{
  "arch": "ecapa_tdnn",
  "dataset": "simulated sounds of rotating machines with and without faults",
  "train_examples": 39062,
  "input": "mfcc",
  "num_classes": [8, 3, 3, 2],
  "hidden_act": "relu",
  "stem": "single",
  "init": "torch_default",
  "beta2": 0.98,
  "eps": 1e-10,
  "max_grad_norm": 1.0,
  "max_steps": 8700,
  "decay_fraction": 0.3,
  "weight_decay": 0.05
}
Rows from block 4 of a small sound classifier, named by matrix and row number. Each number is 500 + 40 x the weight over its row's rms, rounded and kept within 0 to 999. All counts start at 0. Numbers have three digits each.
After each channel's rows are labels from the 100 clips, of 14848, where the channel reaches its highest value: "top examples" is what is common among them; "loudest" is the band of the loudest frequency at the time of the peak. Only what is clearly more common there than usual is listed. The data: simulated sounds of rotating machines with and without faults.
# c30: last pointwise conv (model.blocks.4.c3.0.weight, 320x320x1), inputs 240-319

c30.266:504550538562502498507492522525548559501539512550570544581525645558502535540512524475492504518585521556553513493511552499547557539492505489505498512501564492537509518544502562522587544509487533574485551539687515531580531486541544484516506556
top examples: slowing down
loudest: 500 to 1000 Hz

c30.31:502499534535473444497483454487528560513490530512494549495484626525489577512514554493466509485573474515545486520532550480510539537523466496472497505456528446521477464525494482496567515509529599541496546547628535519565500416501544483512537554
top examples: slowing down
loudest: 500 to 1000 Hz

c30.129:526491491512504510569483485588486494464463499472509492504475488479526513569406533546504493536464490488528462565498489599541556484497478466449499481505494494544568533487487574501527527475557474493493502483504540560487529562438484580503520464
top examples: electric motor
loudest: 2000 to 4000 Hz

c30.158:504556507570540509496506460550512563564466597519543571552474587550519500505519505485499567526572502525505521508606549510501482533602487592474520505519518521516481472549486465500540552515514525550509479509562523522574526502486486510503598565
top examples: pump; gearbox
loudest: 500 to 1000 Hz

c30.264:425467439540472468470484492447473457407469432494425464568483469477445434514530466486463468496468465500436474446428490443473452483422502460546490494423509498539516513476511509474521446485442470529463508454427467427462507477527411449413426426
top examples: piston engine
loudest: 1000 to 2000 Hz

c30.173:461483467491559525501532500493490526506508518555498520559543508502509533556543517486508557458531509495501581513508530523492508597531513550554575547494493504490509511525565496446543491567505495541545485525495512500558517488559441486538532534
top examples: rattle; speeding up
loudest: 1000 to 2000 Hz; 500 to 1000 Hz

c30.4:444470410601471476502479508472470475433479463501423482593475495518457444518529472493458481509496483502449464442471481450487474493454512492526474498444499513570542537491470533482545423473453510581441507459474476442464491464508426471432459466
top examples: conveyor
loudest: 1000 to 2000 Hz

c30.297:543522545511455480451528474416497465457513504522427463534518462465466491500495549527498477439479507521510521450507469499490493494498495501524525507454510505509492489465521489482529577517494498560516544518470559459468469518514549468481501486
top examples: electric motor
loudest: 4000 to 8000 Hz

c30.211:535367509464472477618547483520473478461531518411506479495457493491485476501458496526460488548486480430524531511518483508582465453522475533454466539477443406535579550466479503529506509487600525479502555553501524523492505392456499558487517480
top examples: electric motor
loudest: 1000 to 2000 Hz

c30.20:507418443517489474547476482509471480514505507430551486507468495471485486546460559556463530584485463442489443475508479492539536474505483520427456523479459456550560554490501563463577402435531582521487472475531545477507531472468456515512513476
top examples: conveyor; thin (high-pass)
loudest: 1000 to 2000 Hz

c30.110:501485491514493507524507509519403504516463520464509514504474526466505536499480400428480478528556467454490494518483519534495417468500487492495492530510434482509525488536502533410479493475555518497524473515528431519494497481515487536489487508
top examples: speed: fast; gearbox
loudest: 250 to 500 Hz

c30.284:506498479567542537528465497483477529555528495462550537498525590496529489478509492448485497489528541473495488540493548453525527520503530478490492489559476472455489493523526526467493478506499493527546450480586492498543492421509511511541497514
top examples: slowing down
loudest: 500 to 1000 Hz

c30.90:468495480558468468506489486481450450411506446503467454626497489483471428529489468492485435501473496509468495464435483434505418515434485439537506491405495504543533523484526506488543474491457433572471485451446450453484521520538462475434439438
top examples: conveyor; piston engine
loudest: 1000 to 2000 Hz

c30.244:519460493514413413503511490467505433438504434430516430560484444499466484455469472512488418519429461451577470461420447442527468466430472392454489497458477476498509508439457509507521459448491485538482471485455450462438429489566495492492440442
top examples: conveyor
loudest: 1000 to 2000 Hz

c30.13:503492516592556569496523508492457477506533474512518491536515543448596634496521488551537485484504541475491509507471508547483529562477552493490537552521476518598575543493438541512516551530564626547510489525553510536548491549496489485527484514
top examples: electric motor
loudest: 4000 to 8000 Hz

c30.190:507530492558537500495495498505521573560497598508507574532503545571485495510545532511499606526560522537478511490610554499494490552617500643511537510502530500489496487560481479520541535532484514573504487513524538506556546478491490475491596572
top examples: speeding up
loudest: 500 to 1000 Hz

c30.289:393375490560457458473474459465476483443480451433447476547466515427494539526453481498469500502503449413436479453476493507489523490469471481427469508437450437540536518487535554483516475452489563540468492503460455455508512481463510428437464484
top examples: conveyor; piston engine
loudest: 1000 to 2000 Hz

c30.115:479515505549502482512516549433529489443514489516520494572529436575474439538562510554468503490448500514517481468507500479444542457523521512548516523482544527557530528485534525494529473509485512551506502515451466417473513505576461485483522447
top examples: speeding up
loudest: 1000 to 2000 Hz; 500 to 1000 Hz

c30.252:531582495514520534510541510505566474500536512586480467535545506565488513540566550509544516465496593595451517532503455539442467545509542519547545521502592560457417496464527432539513553564499525535525450499463535520525497571546481499510515539
top examples: speed: slow; gearbox
loudest: 250 to 500 Hz

c30.292:498468478541504480497487430456473510523512514487491519493471528517517534470497501531478517502515506513489496438520499472530463510513448519511479494505501478488538539497495485525520429485443564539496457437554513426500495452504491458518501529
top examples: speed change: slowing down; gearbox; imbalance
loudest: 500 to 1000 Hz

c30.6:574549543563546576597514576587528505542536516525572525484529524518570574566512560567551507550500560541571505572516536572593566531524579486518532547532517532619569556516470599525530559543556587512517570520531573576530581592496565588531538542
top examples: electric motor
loudest: 2000 to 4000 Hz

c30.112:411611488491458456466491487472572464496522454606504473523523467563511478480434470508515449445443549593519610470485463414493533464474451442472506492484585468530508494448484500595485539526456446512490550523485432491455458511540508468481480475
top examples: speed: medium; gearbox
loudest: 500 to 1000 Hz

c30.107:405549506504501509478438539516504506514543497567478514507509505507509474549498423411445487550500551556483501466508508519409465482513515489449466415524549527545391423514448463515506550494437479510489557555544484443509567510532490487455495509
top examples: gearbox; speed: medium
loudest: 500 to 1000 Hz

c30.124:590481502531550537525459517562486458586523475476539469529514527479523369498404559545477436535486523469512497525495467463518598465489502450519439444551476491514530522461534546539529422475520449512543518434499545560452478457452539517581496515
top examples: gearbox
loudest: 500 to 1000 Hz

c30.247:499521561530448447586538528533522501528534457526509502498479556488473548521421502516427454524530533522525559540475515570592498438465511415477409539459542495551544543499457542566487550493557560487485596562544500546481486528479514554456456537
top examples: gearbox
loudest: 500 to 1000 Hz

c30.175:510507491522547569426486596448541471526535465523527472482555504550537436447542511526492494455472524530515551456459478448436548495455573444546489443593549527491461484471487532548487530542428450462543512549546532474466441474574494453545463502
top examples: turbine; compressor
loudest: 1000 to 2000 Hz

c30.87:431477447576471472475493480456507471422470450492444478600470482528463408555563498477471482520484459502450473444447493416462499512445516476542515472428520509538517524499485503504550456504405450545468474440457473436464537518567446456465435429
top examples: piston engine
loudest: 1000 to 2000 Hz

c30.166:497549556540514505538530507548542572509547512521542561544530673522507523550550530490514518503575534531553522475505584486564527588497508474523522515463529491516488467548490519513564577551489510557509551536635521573596521477541553495508526550
top examples: slowing down
loudest: 500 to 1000 Hz

c30.52:537520492545511487517484484552508555548478564502538563557484514550458509546495579540456548521532507540506504522555530564539530531559451560503514509525520510510515510552470501500572558499534545581493488466556589530517573501471466497510570566
top examples: speeding up; pump
loudest: 500 to 1000 Hz

c30.43:480534477525515481515543464486455539528491537512525543492467543499550525499522516498553552485542490482483548451562535477507430595552514586506578570464459559524528536546528508477523533536455477515504506487510514474570526504485502504477551550
top examples: gearbox; compressor
loudest: 500 to 1000 Hz

c30.178:480546574522521480521492457533552563513472582519441578520486553585486543545528543488482556506535490557507500535603557525549516546587497579514540527446545475477492470546497503501553579498558548573484532524527506592555549505494521492480597536
top examples: gearbox; pump
loudest: 500 to 1000 Hz

c30.0:514559522551508491529531508522564586511532517548529577544523653538514560551533510486507507515580538553524485513520573518531514585500531492496536559453548492504514502551498510536553541543557537564487544533651506528586503478544536489464514578
top examples: slowing down
loudest: 500 to 1000 Hz

c30.120:429531469572504501532503512480517488446528484539512482589510496561495491509510491533492486525490487542562483437484490467544498501462544471532494528450546491604591585483480585509544459529482557588446545501519463445488505485559482499436488499
top examples: conveyor
loudest: 1000 to 2000 Hz

c30.276:504495549474471495448533511390494474429552476536436472500524430543473431513494502501481464426442523533546538452500458460451471489480516487502513463461544498509483506460493522516459483555429408484509552570436507436469495453554501464484508425
top examples: state: faulty; rattle; piston engine
loudest: 1000 to 2000 Hz; 500 to 1000 Hz

c30.286:505474503499522498534469486516502535535545536453484537459534561512500477477506504477448531517525517503501481513559528446544492535555513563504507494487512448490513509512488522520476479492514502469552479564564516496541494458541474526475558516
top examples: gearbox
loudest: 500 to 1000 Hz

c30.119:553470499491445443469506494437472475463473468435436469507469502455507536391516474454502468472507464450528477496458471461446393523460504489502508498399450524524492494484456494463501528507489496503421499547506535482513418473511562435432447508
top examples: state: faulty; squeal; conveyor
loudest: 1000 to 2000 Hz

c30.227:550554508511476494606536518604514485469481496546476496525494542561513515572491549522528473581476520561575546544496499574632510533496476427498514547419548530594587553476520542526534501536568524519429588520560576547530565556510499609442517510
top examples: electric motor
loudest: 2000 to 4000 Hz

c30.116:498472507555514486530500486486503560555542538492548564491467562526511560542497515520492559466567521503511515456548568503517488528559483548444513521510490481485543520548464531522551448510497566569532509520594544491564523464469518487509554553
top examples: slowing down; gearbox
loudest: 500 to 1000 Hz

c30.207:464401429510479462422467489431449538524441542395421536514474525511506507468479483503499533494545455406455427445549529466414437507543483539469498469493444516512478473537475465443489430460478516512456468469535470444513513480463491439459530524
top examples: electric motor
loudest: 500 to 1000 Hz

c30.193:575539515479456463507541510500522429427528417557506421509474464522483484471492528491510447531431508534485558492432423498486487505410508431495502520488536508506512516410471509535525510540538486492475500510484561483485438478512490491504434424
top examples: rattle; fan
loudest: 500 to 1000 Hz; 1000 to 2000 Hz

c30.192:452517534539536503493489422576552541508491554519469550534515559566509519513525523455503550474531510548459532537563541534481527555570453577505548498470544491496413412539504436487540562518524516548505474553524527555560555495512520458471582515
top examples: speeding up
loudest: 500 to 1000 Hz

c30.308:512466573548511477518495480510526572533528582479539573527489529540485517557521546495478589507523494517586506455647551500500523530622487610505548516493520479498494477538464499477571494506528533577489511579565552504545587474521531477514652526
top examples: speeding up; gearbox
loudest: 500 to 1000 Hz

c30.56:445445485534503519547584494509461455448471493503485465561473516486508512480561448532539491511487456473515561509489491461577511508505505490536509583413487507523549563492528539529506463529509481530451483453491449525507498456544467528442488472
top examples: speed: slow; compressor
loudest: 250 to 500 Hz

c30.117:509514492579528497491490459524527559544507555513525567556502579550507529511518527481481559481557532540476513534575555495525480539562480565497515515504536458509515491552489508512562508512490546558545489512571548551557520449502480487509573538
top examples: slowing down; gearbox
loudest: 500 to 1000 Hz

c30.258:435454413594483468514479522466466477439498457490451482573473495500479487494492491497473474525496474482473477427458498437512500503454506480514482518465484519609564548496462563469537404473466546555447519476467485429492492480536447477445436470
top examples: conveyor
loudest: 1000 to 2000 Hz

c30.29:413497469518445434492521499501487464399463449488441465596473448499433421540501447470465451496457463497465499491439478427511457468441489450539494506427510512527535523476509519502515466471466442538471514431432454500464521506512441482427435438
top examples: piston engine
loudest: 1000 to 2000 Hz

c30.91:574474505496512487531485439488495484496611479534549490495529473469520469495541560574483508483465566528534517439501499507520507508513472519521501490490513408554558543477521516540540479504509463503555526554459564478509513424518508517553507463
top examples: pump; thin (high-pass)
loudest: 1000 to 2000 Hz; 500 to 1000 Hz

c30.183:563524520455501478471504480469552499482556500536524505469537505516508461579525560484499515420483539540513490448513515463512551514503487517517540459477542449494446464510538452573494498488499435467531534525528530506500531459535551470529516474
top examples: gearbox; speed: medium
loudest: 500 to 1000 Hz

c30.230:550576485567560559567534563588512476550511487536588480527523510499573499536520541554578512579484547535571526497493486481582547525511574485523529552549523592584617618468504635514535540549470511537534566465528533523510530570488537582548500518
top examples: electric motor
loudest: 500 to 1000 Hz

c30.206:499467519472468449453434473450474532478483544429468518506503504460449522473472514445449539448519500441451467480506514477443424459511437535499467451447447529510390393523470381455490579481486566484462482558499487472496491519524539437448490532
top examples: speed: fast; fan
loudest: 1000 to 2000 Hz; 500 to 1000 Hz

c30.185:517539506531475478491493483481523548518495512530522544516494608524507530542505537458487534505552510539518499464523538462500507526520484514477495489472538477500500473539524512479556486516450533554512514529644511482540532441510506486520528528
top examples: slowing down
loudest: 500 to 1000 Hz

c30.189:449422507508482485487441451496471489496426508371460485493454502503483497389461427416446494499494417423464472515524481481486436491519443505461466541449449464491429431490424456448459506465534516475418462532488406512510423427476499478443512511
top examples: speed: fast; turbine
loudest: 250 to 500 Hz

c30.156:443459412598524544467498536478476467535508448472527464562531508484538477502498495427505390516475490464504485429477471398486580531449546430520517510532494530554488489456476532454519414506406489543491525466469504432506480480533479451515472514
top examples: speed: slow; conveyor
loudest: 1000 to 2000 Hz

c30.80:549493520506466481593529541555511486464459501473482500524471470542508573557448565565550502558448452471547479556516479570580530479515523456509512586481495535596590576471487570500535512489571584530455556508492588548456546580473513569468533492
top examples: speed: fast; turbine
loudest: 2000 to 4000 Hz

c30.306:544507537543528480525516483569509607536491614474481614549505551580500500535531556497515596542565482512534499514637588524511517559608497616509550517473494522494479482588476476452561551527537533570493529501537573546573586512511546510468634558
top examples: speeding up
loudest: 500 to 1000 Hz

c30.55:519456528547516470534506450511503578588467580489508590508474550521460528528483530501486580508570465502506520469572570468545480509575447567479503501512490438454518486584505475506551448511476571563488496517588533497533529448502493520489564595
top examples: gearbox
loudest: 500 to 1000 Hz

c30.280:499555440532492502507527522535469496471409508491501482539490558488495436507518461468512469526524437467491496504476515446490513502487513508528493456537484540457497491511522525445509456524457424521495460442548490500495511542497499539516482489
top examples: speed: fast; gearbox
loudest: 500 to 1000 Hz

c30.305:506523556465393428461523512519481440443483426516486441499458465497486512476467496495530446446429467502547535515445436550508499472459486434464478552443499490501493497439484476504453496509561511475451560538500503525464448531482507490494450403
top examples: turbine; speed: fast
loudest: 2000 to 4000 Hz

c30.24:525556555448493492510449475485526457483445465470454471509493483535481462432506489516469454504465433466522455476451475515516430466462440463525452470437504535437433395466504418481487520455511439494461488464470487487459431612527501507486470471
top examples: state: faulty; rattle; piston engine
loudest: 500 to 1000 Hz

c30.296:536488493524511474500519468504491545550494566493519545511464542521482508500526522517487550495549455491496566495568537514526473509566464562513489489466481456458511488551473493540531452536502534519458511503567527487529516453521431503462566547
top examples: gearbox; speeding up
loudest: 500 to 1000 Hz

c30.39:544490548570562583554506548561504448544586441502546463544581476480551542557508570517526462477466601498533499560455463590521544508462550454531535499541504503560519513450606577478554530522561521562608510558526535582492523537498618552580469486
top examples: gearbox; speed: slow
loudest: 250 to 500 Hz

c30.95:544515497548473425524488450495489511491451520486486512559433514481476484506521525493485530490528479511500466468520515460526498484520437529491497468504492515497496509520507459493528521475508496546483476501454529522507496525456493503489526497
top examples: speed: slow; conveyor
loudest: 1000 to 2000 Hz

c30.309:503493402502468445492460524481494564533508533528492554510437576511461494458512479426427523528583490517536479445519549379482469490519514557466468507537507494486457472561461467498489423460426491494471471449605503399533494429493434541489507558
top examples: gearbox; slowing down
loudest: 1000 to 2000 Hz; 500 to 1000 Hz

c30.69:415567538515496502458512518506453507501435514555452509488464505503515447458501413492481510523517475503445563490516502408456397517522527536473510455494453519468466470510485440467442569543420432477464492470478470507517489519459491514410530515
top examples: speeding up
loudest: 1000 to 2000 Hz

c30.246:537502509522499504534430508475523439494518414500533435521520428484509407515513564530391467524418506486507443451435446480511542460439496466488431444478497411511534507429546512533550495472487477515525506505454540459436495499487475508550449438
top examples: conveyor; thin (high-pass)
loudest: 1000 to 2000 Hz